A small image VQ-VAE, trained from scratch: 6900 steps.
Rows from block 1 of the decoder of a small image VQ-VAE, named by matrix and row number. Rows with one number belong to one channel. Each number is 500 + 50 x the weight over its row's rms, rounded and kept within 0 to 999. All counts start at 0. Numbers have three digits each.
After each channel's rows are labels from the 100 images, of 14976, where the channel reaches its highest value: "responds to" is what is common among them. Only what is clearly more common there than usual is listed. The data: short English words printed on busy colour backdrops.
# convs1: 3x3 conv (decoder.mid.1.convs.1.weight, 96x96x3x3, each kernel summed), inputs 0-95
# convs2: expand pointwise conv (decoder.mid.1.convs.2.weight, 192x96x1x1, transposed), outputs 0-95

convs1.48:443508515476537677516515540475425527509498399471446565453484532452482534440511416583424444454524493489490529420570480547459467483434579563551451511489531489522577505448541522474532516500519570551572555411548494575507443524496522507534500447565548597572540495458416473509531532490561435435
convs2.48:521572567457479485549638437495546430538417486451513526549471518462475469486471428494475520476543506540548441491587559465463430434531485389491593464516434482470501531502531630555525473549443571461545493461482590405476539532569485576474440523480488477380551518529555459504553532526529595571
responds to: white ink

convs1.56:451518498548501511479445409596528503519530483513513497514503460481559576551528475517454494512469512546387481585497485584578529543483499546462532501471404386523447415442405482492516566376487547391553474532417490560438633473487482467438538506531529478444444528466486459458460545525479436523
convs2.56:550571382486516539494500514487548470465524504485467494401453505484528513463522578476526558401554508576425481543517498580471546435489556521481518396471454471516470441470458585498540552455568454514512530571446491371396459509570481513595529569543628521548427470502540476452550471483476436545
responds to: bold; white ink; pink ink

convs1.95:483410547463502382509560376488472524542504452425457519485509471459515461523471515501446502573447457472461471480461599504570542446534532513480559543554519549447437447472494587530490554510510486464457433495458492577449529638556434466477496481513507506438469515549579500373516555481378486425
convs2.95:475518526481477506488563462513523440467458406411519397455462561482502464512492484488466536556477440584510474543581542511616546381565540512479553434507456552464513606482477510539531514529432503552483437470598528520528549422540451594541461434495581498414467586541668536509556568527399519483
responds to: white ink; pink ink

convs1.14:578515467386466453518557511505559513488646502394505434513546439485436496521558582458510487582517438512484471570501503457394469499562463416437525485464515524482512490591529478557424460506469498416545502589555526556498468502443453458522477504410470568522491533503510507387484464424421458497
convs2.14:431626432496548571473576579607502488544494533550465480552440560516508517613591507512512534449622486555414573412467516497424424471504506525493495522412456587467543552499542523538537560479482391515470411485462534539457527520520532575484448490517499551547522459445538591444546529455496443453
responds to: white ink

convs1.41:616475421448495490474502406531629466454513547488548479551481551499467461451477481542450520408480481530522487555475452518424518513516411447514501523472440566487522451529555539537448470503423501466515524538510676487501525407489592478505542567451488598558494450508505405483514453429484586487
convs2.41:418523565495514426584482476526652367510556546436457404509386461493566544445437522518450465480479496501474425503480526523511499442543354528490461532533476471530392510549397529452472498469558475561488576450500601475422472494482484471511597446525499493407500520520511546576479493496491517530
responds to: black ink

convs1.39:610519535508424494519511504541466558469504422571501518516549509417599552421491399568530469511464517472469470531474537503482541538493579562530524456591538541491458495502547437418545574445494513545478547456488495527566588605442574502396484422508574543516491583478503427396465462531547472479
convs2.39:502608481488463442475508587519428518516528517450445550530490565494504522462502438480455531581454527542461477516479531449466485571489465456479561508581522373566581583463539492562599532572507717478541500491477466507470507476474518480513526521605449527546490510512493519502544495395470624391
responds to: bold; white ink; pink ink

convs1.77:389424545530459497530514440530441426433543481430447542528524461488490503420487565524486373490443467444483458468551492529489405484468498541385467468485495522550446529443459482517565450540510427455561397538488553558473540524529376529519421401549500470471464518465465452430571531476445546500
convs2.77:493507468556494463501468497439544588524485517605543661468521478444538576490477516507491478505593535493413631371430447534419490548419509480582495554538362521426528502486487492470527527407486470481426508465524506488528478501514471564533400544430430479470452500512477480497529522546428486506
responds to: white ink

convs1.50:373509497506580531431473459545379421469475517488457559470470517482497493450487566529485497389510626543597516514563455542493493472495512549533474521454537409548485411420439448531587481525536550429518541510556557511502503365548468557552539513505543497450511483462408481527479461457546465529
convs2.50:527459495453589405570448500524510547476448535550504409503426445501451550492562571454520497480525539556600507511566475505525523440461507613589372467485433503521460642528446481381482610516549433480574472525530609594502575503567469538501594471475550439454494479495618514509455545578439517523
responds to: white ink

convs1.27:449494481432531500547550516550487489516526463411471532492517464508465541460516489547440445583466496497471495526431478468487505484492491527515498453399442515403539578512519538534464521542594556427556440505446642623471529549421501519463444505501533533437480428492487519372447461420376491419
convs2.27:440543449502510526437531562490468613478493480555469455521432498514436549565533550619439567545576449503430564422446485453461483535477473514430565570440551559462553420517473535489483424425494474458442507582482508541482456574430481566405590537524415550475485447538441559467455476500504482463
responds to: black ink

convs1.44:507566491489505525471479527508346509428538504424518478448422526487473410505574478500510440466523475461482545481580456523520501459517538547480499488544510503568503525464491581623518463541462578526423495491516484514442465533534451490565492536546425511494451459420379639614503491468593461428
convs2.44:533444439447504552451441523517463571439461522568482468514522533559469538528460486473560505474549515515514530469486521514503536562388505475525456513455522523495498444549539457470563437403574470458549407561444497528502461610336432536403452528511471486581443474446422545572460536440595527442
responds to: black ink

convs1.61:451585479516508486526490509505351491517550448474533430451454523538435463555490485429462497525552432512534551497513501486449443474450491450508429487541530435565540443504534470509471420511571406537553458502494534451494410450545456450600517539532459478544438519382408445550491485480662474481
convs2.61:361511476413460514585451364508517497616512363564505487392444508550533460509499519473475466495392475549473470510511448424444479572398505550567599557520425449535396441530501555547550506374525480527479513529471468475532525479476465446479500453549450515495468451480459576431510445503378484447
responds to: black ink; brown ink

convs1.46:493508460528588501469541551481501476523518506501535527510487501506436489468499580567561621457530595510583540511499571592499401586446437509582519503466568488546579450527461474525513434494533607472530584530530527427505497544408500596518659485555542533529523469539526534558516566501462510485
convs2.46:510503488450535545581551536381492458541517507440511535434552577478416508490504541517489508459559461554546526504477517455544539512455373547415427432469656541599540492539590526521562399525433434493458427533505415514579535556509509515536477505503613508532498472484415530557459428574436526427
responds to: bold; white ink

convs1.74:522517466552480491602469446538532548382449448581501479528522357505379503496496476482472518475507522467511467496506469619493431450505416529505485462556462518495505514544470497467490366461454426569483558472521521501526498513506396567503478493546586448516366534496443515500546474619506481490
convs2.74:510611543578509545516538464457570481498415561517559456517553460487468420519523511383543423506525492431503552419535450533565508495486546458384497496541592506436500541480521515450534495567511484459494526432475440508482470559496480529522555399511546446436482564526532417495560534483562425530
responds to: bold; white ink

convs1.33:541496472457544486459567516455619462449557548427456551473467501507410452443545480453421507639563506504431535566481489576410444456539443495481456541503552479468557492526504481541493433525504538539456551526415447481544538494471451501452506510454396534510459529544566516371510468442445401443
convs2.33:467519441410458481537489495527423478493408445414508485433507381512520476581474501427597516461441554592482519437442541505537499483470460479590444539519459537479558560430540426470569596432435522489451443445486462554517487400569479493499400510470484480487463529517504524486455554461535496413
responds to: white ink

convs1.88:527477473477601521431554507442459491409490548429489535510482409547455488494568569488474543536449414479515510433445455448514367445487415471507492498497535490538535531534459509531481339516543482533589466495534594538520464506510466509576504548473404514501507517457432511481594401437453453440
convs2.88:437441464467449528480550525515468459469463609485518505513515450616485514465418521478483516568503479433512465463521501494523428480485467414420425548436493573435557535519619386627519465427445435498446480502448509549512583469507547535397412551461515531462504525493511542500503574411522569538
responds to: white ink

convs1.6:561543490501561483504468513438480549477608486528542481534485634487498428545451573440477525497467470496470522448521508517520520524499513457569514587566466516542592516501502555539510514535513516483511491550522513500422519604581565480626574531542524525501479446620482535613521583470647481449
convs2.6:545479559538469547637558511549493472501444422498480561591465470559547568473488416501425607578467544405521514542464443476532411582561501540618470539524383483421538507527636539509482455511437461404492512508452523564433481469514467509505558546437572376453452527520515412437551513501493533506
responds to: white ink; pink ink

convs1.35:582535553537529463562477550543491496494530466537575415471544462537539532493448484510555528538609523351522512509526572388499501522532475492570591426518460489455444531535603427411495511424416533625513527480493516482523506542496481474499503527431582451485477560513482499432476576542514477410
convs2.35:518433494554441453444521482556512516422531538507475503478542528536591516403562491450490405460500504504551553471553570555559514531550531486586457475522493557428510499462445538519464501481484451432487538492498498513466514451552532469600493494555430479508433455535419516535473488482490443629
responds to: bold; black ink

convs1.1:597473444538423463463558559491607524479610461408542472442503488480458461481605532514535461505499450432520461544478519505480538511522475462520466466478526633475472512500516564527421500467432517446526511460468493549440497557368484516451549526407443513457477451474512588371510485423441487460
convs2.1:459463480423540491453539498530462530535498453526441554504473434446525485497538524531574499574422498481503525476517486425508409528417512456428506556477488460475457429508500469511477517490422566463494569516408431484488518492484527443591501535527481527419434525567526393447533513596463454615
responds to: black ink

convs1.65:513535495567491466449507541490496450411532513432519545607482442601516389388541462437513491552454551476476503370416540519489380506492460438553483462505505507523471568504424559479417444442498522491512467500493524498623513411433488577556513528548490486472427472490496530471458528437558540522
convs2.65:441588514614427463577459486535546528494481554447560507506456552377488517512512491530541559408506530518452450548556404579509524456563568530501510426479506480528480490444496381509461484528562548520427468575522568439448561519480522504602571453525479485518438523552505350487516572454509508524
responds to: bold

convs1.78:481524543502604633461498551576446441458599520444496563460466536467513477523511488441445435598472465458485500538544483572484492470461476503486511513517473516574450488361444496462586533481571583444507540458427488496438539438398454561511437517587490420476463402523476479487477480445519493541
convs2.78:519482462544521521503488458563589568450467553527510522537510543466447402469435515480504563492499466566526479595478535491563428355525568508378548449544440650477516489427503440600526480486483434572524467529540584491479461514494572403457495523497522649493534459509577499471507523494533467461
responds to: white ink; pink ink

convs1.87:526500439488524431424540473423504526374532548432456437526507392502462466445542558444514469550415359455491505505445522553508377468484471481501528571457536441501532520554524565559465425491489537512563473520558520545451516504479382486590447473399463457476475442528501480490558501428502495466
convs2.87:498451511519482453454412526540423513463513462469450592490491600509475469426482564511523501521451458535467479416579514515500497456525527489499499464474501497433567487417543504521504517420460526464481527460517555561385491585586555430594537521532520478525507457447518488481502497463570443498
responds to: white ink